Rows from block 4 of the audio encoder of a small contrastive audio-text model, named by matrix and row number. Each number is 128 + 32 x the weight over its row's rms, rounded and kept within 0 to 255. All counts start at 0. Numbers have three digits each. After the name is the row's rms in percent of the matrix's.
After each channel's rows are labels from the 100 clips, of 14848, where the channel reaches its highest value: "lies over" is the class under the peak. Only what is clearly more common there than usual is listed. The data: telephone keypad tones over noise or synthetic speech.
# c30: last pointwise conv (encoder.blocks.4.c3.0.weight, 128x128x1), inputs 0-127

c30.48 102:100195136142122133146114158074113140147138090205179065095098173177115188121108150140151181147121102133089117158096134094182148129129080137147108096095145180156180094138133177128139154122112063132146095130128104140085100135083126111081100143067122209170084173136091144141224123108135136177172134174116088124137122128133171098157126164162111124112090115107138119130135090148122191120100
lies over: key "5"; key "0"

c30.85 097:103124164158089141082142150076099190126155086133187107127103069101116081126089129188115139154125154116199114132111118180133106255210126172091074129101089108145110136143131161149107109208117114125104110158160128133147089148095125119138135157119092142173192133121187110099134121124174099145096127125134105153130104130133131152144110119092091135095084098162104188144127082125133155103170
lies over: key "7"

c30.86 091:150120061130103166204178109122138080126194156118166106199201092092155128079047072160120110143153112114129166129142131118106142104162178197151113105115136110141105107096193111164167097119102143133107117111153129106109114104136122119110189103143121092107101132103078118140092112144082085069143095144113133171124164125139131247145117124101166079141125116116111110114172148131107151128114
lies over: key "B"

c30.109 109:125134120225103148102147120183202125136119127124115137121145159169163135127140134162138138175151087109108064144114112134117117144095125160107155089134122114139176150098119079124137103099088120133151133142140074135114250111154123204148128122084154127125132152115173084080123154137142131092092112175146149140195155159115191210102124131180110212092134109127109140170112165107111145107174
lies over: key "9"

c30.122 097:134107104131142097102100105130148137107127120116157169103135158205078171150151148108132198131092107189093166062152100144077122143188111095088116121127096109107140171089174088062155102218192108118115126155102128094102136071116157169153123153127181090100179146119116146159098154122098127084125108099205113139187137121122129112078144085124168125141148165180128182135106093135155142103141
lies over: key "*"

c30.76 089:167187144081167150044094134113156150127113180116150076110114149156159170135102122103145181085105123091101171137166083153130148087216149104139098117102111139128106218173119160098119170125090120117112147155119100144155090111152156105131117094175163103109118077216167113151111099142089124109180164138122153112095130109091192133113164099112122097135165127174144095186126149134177163137124
lies over: key "2"

c30.74 125:156139181117091115094066138121129121164117126186212127096149122149130128111171112121171140105116115243096151172103108104159091138133146163182120109183117119095091126115114091112115165211141141125150116111132083146074153097128130149175125176159125092093071081100118078071128125137081087108154152082118139155121097138152100148136135108159149139104122135116190029118129165144137096144126
lies over: key "1"

c30.28 101:117109112086129108148092229095154111160118128206121097120131134057135064181127051080118073151126105129092117082039122131183134107092127112112126154161112157140096103150147125119092153148134150131148169211146116179108140162152164098135175150109120110107120122162122170173131167149135067113152171123086087130080134131123120080118112108169110177143133108160150131062128121103151130099145
lies over: key "D"

c30.126 104:136128140134143134083115177134085177107123184102102127103165123142141108103097097133135157137158076104143151188128133116118126094137179126151147126146142112178120128149139121135067157109139061140115119134124113140137109114147115191121059145126227203147145154072098139103116125115065184140040099136125135101111079091132093149106108159069106131187100122114243130088109135097105107148148
lies over: key "2"

c30.34 087:122166162073131119183185010078117142055083221111161170153136108083130135169140132143167150110167060114137068090134106110106109107054131152118108138114112178112139120130147147099128123147145122171138131138048154133131126156143095129154109149106109070124147076116110138165140091085153116150116128138112074125088179114064083150127152111134158121136155124160142111096119139157109158132097
lies over: key "1"

c30.3 096:197126151095073102140067118132128065130164112131046150197062136103144182115120128141082143061101088139061063143114135111113146182145149129167129123124098116115073123172126119123196129090091097111093169140143134130133123096141098101130170129140126079147191080156085132125189119123079101147097066095100102139160119128136130116140190140145110169174152160106178143098128118129136127100115
lies over: key "C"

c30.64 093:189205090110142162126201078153138116162110162141176094160101105065166188131116077147151101161083092193101150060113137122127089126129170113209121113179131120133152160136112164110156120076143112120148117208122126113161145140120096124124125078135098137129153080113104144154143124165173142116083120194103089208083098109098113088125103074133127117097152133116173140140133119160137135146106
lies over: key "B"

c30.72 097:128122153083151109163154088133143083140210156163145127188158112110126167113150096137147058083133107116068151150108083111157092142167227162150096139172078134163125127149152132108153104107138098102150187119165117125082152107156095123094082075132055140114128100120120135151064072116110137101118078142114113127151136192186115119082122114154139143183103129128180086155137185116135128130181
lies over: key "C"

c30.70 085:102103096174147098222117121150121190143181124131102158137060106098144083102094148142179158114110099101137128157116073145117090080077082128104133048145180089100105169126062156077082073131116108142094092113147119101111093149144109100137121157133107089062142104130168110145143199082149122167109112125116087111147124151140075152110172177116112100159173147167111085128129139100132169135145
lies over: key "9"; key "4"

c30.26 091:152118083138143169160153135140146178139128123084124145176123097159103060176106181169151097143136150139155114124103151131146140064212166133148102162165143103156206103163125111069185112124140083125117094111153081127120106128123124164130164156096131126116092148097147092120083078097151129109091114152088156166148112135160094166066154038107089113170086075106111091142122210110117134111120
lies over: key "C"

c30.114 104:102154229118125159067135107149122167178142154123141137122061128045119094074134126166153065159127105136122102121117115117082100134053131102120142119119075094134110076104100166125108111065133111122108124119091127075095102170155135090081153146138098157087172083165084114082138121156139116133111084134138131156114128162137146069143137123135139101134232181156146126134150078127144133079084
lies over: key "9"

c30.15 102:171085084070095187074169183118117159088152051079145165126167045094078139090121220128072187144114139103092148140119183131090149117166167142146095135171098119141172147162121142053151122107083076114121149149208140133128107082133118117146109178093131132141147100102124088101126104161152112120168139167125126124112140122113113117125148159111120132117149174124138113160150168149116129113080
lies over: key "C"

c30.32 120:127114118157173126255158157110121111122181097172185132132092153157075179119063091092136147144081083153107106153078135073102137037107115120158150151147121131131128092186118128118092103163154133106105123099124109154116143142136129130138092158132082087132145111117081139146148113140149099110121135121132115146106073154122144059109086142141157145127137124088063106133156098125128114104114
lies over: key "B"; key "5"

c30.100 092:148168140147110135100176127096113140181146133205140082099062106178126131099118115134063139119162080105073118134181148199133158121103120107134087186093085101150094215115156122115134151131089134176112123161112153173167076130111149163110134102203119107093118080126199135182135132097119143109190138075129101117131087082140137163108156132163124105155168107149158119139083120175141123118087
lies over: key "2"

c30.112 103:115091095114119162120139112080173100121085177098154077121104156155181157157148048154124108167108134112115117068127087087120133099157112137176109115162136101120057118126113139185156098163100186126102146113107134091139109228134074115077143115138200131137124151120159145097120173080141154053100134087111169077132189104162086145112151140112153133107176132106088082157112123144163099131151
lies over: key "8"

c30.124 103:106085105074137101123115156138075063072109125135046092133154119147135156134124164166173142121129105152130194122191124140109100082098140159153118169097107116127127186143066106120111161060104134139150110160173132174140126190140150111105076124208219167106177098125147125071132057146102139093188145183127124159120119151111143100155119139132151162148108124115109141098110160128091107160137
lies over: key "2"

c30.24 100:062144112144140133138089129130135107094155189105060104118137106113128077139125209144165092077094177093142125156070145150168136073057115158131093140107139220130119129085078112107143156129122195105125125150198116080155167083174106135138094127160090129125160086156167123087116189146143143127126144119149106154102161125134061071139094174140103146151084114152166131112115132164119165128114
lies over: key "*"

c30.80 096:108086116082160131123094132160166069122148143145059150091070139098161166059108118182149083165157109190156122093118099103122166082106094085141141158137122231117178095103135107134137136163170125116141153086118126121138114065113161121088126091137097136114127152147112196190175078114137201173126094128170123104116103132131125143203068113128124118144125122177134126144175111143150116160120
lies over: key "*"

c30.13 106:102114210127102110123148147129144113132118135107035109110113114113133142041152137112153067131081126141114137137125104135166175123074153083131128068111139110187082132127086125084089155119206143133140087133143155196140105094108067144130090079153112163080102097148122143139077148058148122175069094115143162107119084175103119117116156140129068113109105137098113170094176089125135137175122
lies over: key "A"

c30.84 099:177083093092081097104126160133087000116127076134102153153136140100098186099101167090069101125137159133123147108134137101084156109153144138127164086150127137133157100150153100105168103151129086142092141119136142159129117111131131122130117099124145103120123074115123117157097096191191121114137121172134217097064177107154133083166137194110162115152118200111107138159124135121162090152107
lies over: key "C"

c30.14 110:076117053113107180093104149110181129102084132091129110119182148108135123133133140153112176157053129101089125144088139108119152099095164108098123096219238114119099143108114136140093111104130097150138124161131133139075123146119131129143157156098118061147117212173125156147127161143138119124194181092150130139144117178136170071175067151111112144122133129136178119137125184194132105138128
lies over: key "3"

c30.52 103:154104111168100112116149081081109136135128143087152089109188113144131067073139137156094060113185188132160119237119152092167114117100152066154165101144147178146077131130078128098131158146130131108140111160142142107100155107091114133106095092118131145130135100138068119165184112112122163098099113100196116128108128123102108117090082060135141114132190164183161117101189133150114096072140
lies over: key "3"

c30.5 107:156093132146148121121139133124129140144154144114129115091056133133148098194110073129116089164171103082102126167152154126137078128074077157153092108114093090182072114150060141108126090176069132155115116154111082070092127102184126132133133149145163154098134162197138113086170238195127175120082127132089143136141116186113103165115137167153107080140129102139154105107113119109084122136087
lies over: key "9"; key "6"

c30.87 117:084081158160062180037152106128158136196199037149111188161095161099114151100120211088120169127142103119176171181121107115117093080065152088130075171073165074128129116144112105194129141148117140154109121107083149155133111138112139152122090124114124115108104134108092105158124134142120089109127114094108104154134090119088120112154085136125121130173139082136124130160110139158166112158118
lies over: key "7"

c30.42 105:127157151142136181151067090179198073132123103164102142119061112085101129132100149123121059081132090186114160080126153112115083105108132151135140090147156171126114146100133137150142123157124118102147127115091061136170149093176153156153113126122122142111116101122172133168182153142104104067184100177148074113122051120121164154157135130228122128161154170145143152166143145141092102059144
lies over: key "*"

c30.89 106:100147133158149140073127179119153089122135081104130140117090108193142146172088097111175088122110097078077156127105121135116137145120123104056195205176087137108157173092063133141108122088209123130109143111131102151151093087146096171109147182193098112145145122156123124064140176251132136128131131116157106104099110164146126127148111127123138084149131152182105126165150133132101124122152
lies over: key "0"

c30.108 098:117145104060104162093084185135103158083111133105146189103236143122225065130168114168129163155112096074170125116101120122142115168146122145135094141169129130154092100130132137133103078126090163100167117088097076074136121084167178144149130099151121192098110096104122101147120164123113109176146108175145132115101065171107106135146170115178107130080129180163131137114104146106122144137104
lies over: key "1"

c30.68 094:110144117135056111119166115117089077128123108134124109081100136140103089121156131139133128095148103083105126140151141161115061137081082102153110112129123185092159249106171115107145107120161120119144163061109141106121112142163136165066151121091191178114163125088167093110144147175121136177147117214142121125111157055201186120108113124123173167111161144107137125117116109121108172161094
lies over: key "2"

c30.69 119:124099109159154137122123112127120089125084179133134138107093119128126131199165134149129134112100131092125112116123117088106160158142147173099031174156135155125119116137096101149164161146054120114158115146117174158157162120109137155107137093116118209110107101129139053079242136121110193255139123097128128159095122083137120140157126161138134110122097167103082125169159128124158094103137
lies over: key "#"

c30.104 098:089123102139103168126084151126181138195112132103126108132150092136086113072093124193068149178124125130118151190138182146169154072096128101103141109109103085102191126082122109172185123119115094104131082149077087141082156182156193147127199112086144138082150137119100102107112176183167129146100128095177133123122140087065095124106104140123131136126121133074165109172125084138156169153104
lies over: key "7"

c30.96 100:143089121188097130103174140118115145156155108126128167104161161159106145126082118101121087157160164149167141121105151158108127058119141177138098130145160084091086130148124108132116186102092137078097184128089099141183130044154166129186083094114135148180118200139183125170124069109079195090097077079134091141138153092133092161109137128140093125084106131135074124104135112061136153101138
lies over: key "9"

c30.22 107:129119087100172106134132075101152126169136149107105137105129118125111141072120118162135107138103174103075129255114108104141119056078143079137141102099185083078126100156143106175092175142162183141069135084144150057167140117164141153121119154121091143073180078131135119146114150173179094133152115100117120130130121074123153118168131168129125086083130116154177060107102121113118116137097
lies over: key "7"

c30.9 097:121133200144089113144170128107168182169153186094167242123179099135111121098128146164146152120134148110122173123144126142155146129126148119142163134173146129096150164122167115133098100060134172113120104119156087099105208105048056142115176169147129113179104171087128127084108151114149088145101146097166139081189093117095125116109154142157107105170102143155118086090158166151123155152105
lies over: key "7"

c30.17 098:119141183109071081121208146102158120139117095090119133161092093106180117136148123152125113073173083193197114135149132185201132159142102099147109115144157156179121124140114163079106158087134182134098070090119175142128120144149137139123095066088129141163133157153131182123097131171130104108084173142126145117148130089104065137178171157091085176086113145153174152073166091125114142135122
lies over: key "A"

c30.4 095:085141109152119148134204109143133179136141090138111154131196131211168120091121141138168100175095120077078117094134126125148105131175176087120174108099114118089208121149140102122136112134181152090121106094075084092090087136131110130149094162152162110051097085141055111131123134145099145155144110156108170106120201144140133174069153138128156147167127072153109118149136207111137106121132
lies over: key "B"

c30.50 093:120129156112126090157204112078058168122081147184127168154186061125141174140144130134150173085138102160162134114123115128171143195088094127112150122141113091097146102120117180133132158131063064144077134126074081125093125116098126116091134213128118092119125118126105120163130158085147161164153157163137076101115139114116151097097094136160138058117157099140086221154114102121159105149112
lies over: key "1"

c30.11 106:177127100154084137170128177099110076126109146079125112093082041136093104094137237064090098148136091113087125100140118140140180079097155141157111091169085092102130103103144179118108153125099131128181122089133154149128174118096154182193141165148124120056103121183124105114108122107104131104142173132201102090147101110142075162101123143137101109116079138118125110091119108102090151129120
lies over: key "#"

c30.94 106:106059135148173119198122232165112120124152175136058081098201100105158087119125129140127103151070073162109110053103129085153095077117120116112139118114115152098075119111110104181122114166110127129106119137145179112153156186153128133133078168121089110132133097118134141139135157112095094123181116141141168081094158128146109132118123157141146161134097169176161215130163078122162095113131
lies over: key "3"

c30.77 096:120130144090162131119174088132185169134161161136134101202072152157152126081125105160214046099152099091139130141122123125134198088161079088105124170080098118116200087174141172130150128105091121134104119159103150118127115124140103131109152121149136126087134154117183103147122093067098079185124157136194158103092138128138133141201115101143134105181117056153117116152122146165142081111139
lies over: key "B"

c30.37 092:087139123158051204097162101117198146113063181138131153167107158166166141105152118126243142132146169200179172133126133099073161130165100151176129135132158136214115097145093112150156115155109136069131133101130104152116115160126152117135117138155151134134188086140136124139118094142148064114094071106126113080163093146122117121111103128140140172057152126091103143110106120125154132112107
lies over: key "8"

c30.6 106:084146124136170189141140118169179158176146122099089118129055145152106098146163218218118103170127127122124078094087189139105143118144144067120152099133082134153126154120170128131101086126154139099136110106154157109151194156150172099183110156064080126191127109154116166173077084116091125109110107105121095122109147111123172107129119103096103126099119159117189181111164100143125104159092
lies over: key "7"

c30.41 099:169184180108115108150093121091096156133167126156179167086159075098152088153120138117131228118126118095143141107089179145089146152164095144125190100210125152121096153128168122163071167175196099144114105141146144138144123112108138136117128136117095094147164185121150066120100094130120109149164201083112117109080095133132113122149173089110183131111158099073125060141173133097122140128145
lies over: key "1"

c30.25 096:061156083139162208085109130053190150117124164139092103102088151174145099108138079128159199105076129151155209114108138072103143096202144068123147162123171102152150136159164146139166085105139116095172143127105165115097147192092124149123088132148183161101181114162180105123110129144158158074126103101131136157129103126134126116155129100128133160100115124095185143090152138096149125127100
lies over: key "8"

c30.31 095:114158132137102122103189089184108113130160091109156142185121129090157097108039115092088130143106101158091158154152115136124123121112125141181126111153145110138134139208161152151136094104106179090116165145137149162190060090085063140154062133096126102098062116153130088207135133134116123136091106145142215157128125131181089108144136145125122119145127149153086143088092204120125078113151
lies over: key "C"

c30.71 101:153092145037130138107167127108141136174149145178175189204188129073121201146109145103110196108109114156144142134070133200159159105113110112095115108110100101118081083151077167148105129154199134136151112156150110124144123130120092089097176197100134121098133142096152099099111112045144134119133123122100171086166118127117130111123143136150119177097131054067092146133126115117098124133131
lies over: key "7"; key "D"

c30.65 088:099136114084120111117097204159137083117157049130176110127145137236133191168080094126130138131114136119124152152093113137139137140122127116108136164126100127070091061075065136111136128134212122112124118170170153134149132100109118108068113121192085094103117158127092093159125119119165152200096087116121117158163131137102097098079140107104091112130052180176130106134171117124123122123109
lies over: key "0"

c30.90 107:139122105101108111073136108141082117144169084101108188118101072107173091123108199175074158064074092109089080145125133090080170133085114119152188125124130133094178090090140128151141124112142072138160131140069140108127125128111126148156127108118181087076117207124157097135182178099113125140131083096162088092114138203077107128138087171151107122144139135091136136121118134187121106158077
lies over: key "7"

c30.83 097:134164165098121116120164148113080093137135101096089117172083157161158168115104157114065167090144125090077158175115130115165126097148140143086127124180166159154131150124124147149187146140186206192132126099142111094113149104180083179131083168104086093164124181132116134166120112157162137174141136142096111139109105156147190157101151214134154154155078124117135167092187194095137125107096
lies over: key "C"

c30.16 089:182136075098142096088159086135101098164108121182069137140151160126114067121139155097082146174115120125074163127138155118155093178198147125124137158106096096132117099140131136132146100121113123137125157136109146137072164174145159103128126074086091097176147140098133104151100153124106096134097090187114214100117171114136078151158205174160176065164117114103134100128083184154075179139100
lies over: key "C"

c30.20 100:127109128171134119144115105135079055105148165167060144099166156099179150097131077079157168088138144203130106150085159117157118234074088108077145103108137120101088109122118098127120121213125112104082142134098147155191063135139166148119097166088116106093109102165136137095129101122139082104160123155141144127105179142133102139158139145148140113127135114156153222132117096173126157121104
lies over: key "4"

c30.120 090:079089144139121129132197122115124127101077223094113140198065102137130111147173099146157110153115119108167151081120111165094073128082058127096120104113096153132139104113116127088136142083100181125194162144161162120154160155101139136162140108162145133184117146094116066204118062098133124137105152134158099165132104092134174124140114172147107079137124142102170173156138175131067170108106
lies over: key "A"

c30.29 082:113153166164127128177170162127094111122120142070178097134103218152132187143078105145123112091153149162083083120078151114131106126135113107092128203207170111151107102166111139109122105137137197128161109135132143120141113155164139144122161134151144144122109122105087111149131130150115126090107141116103153125059062196095138122104112164083122134120133109093182112156138130082131199172020
lies over: key "2"; key "5"

c30.10 105:139177108138178132128108143118148111079133141095125200104099088146139094171141120066193156136127114169163063061086141188068070151110133138109160165141119120131115130095126101068134118211187138157083122147161092091107156151103112087163107167140122132165192119129090185122085111111145097095147215142149155106157140137151154134128137109147134131166091134122107201160139111137129139155094
lies over: key "*"; key "4"

c30.115 100:187185112116147147092133169124148145164177135135092125161100161112054188107124182122156113112128188084165085107172148121103157126202147178119152140081157181143176124128110090101176120114117106125158170124123137135142195088086129143135112104205112074095115111134144108129110161136071063204128084129102131141119113185157138119109161097188142090116125110137125132105057118157114154131146
lies over: key "C"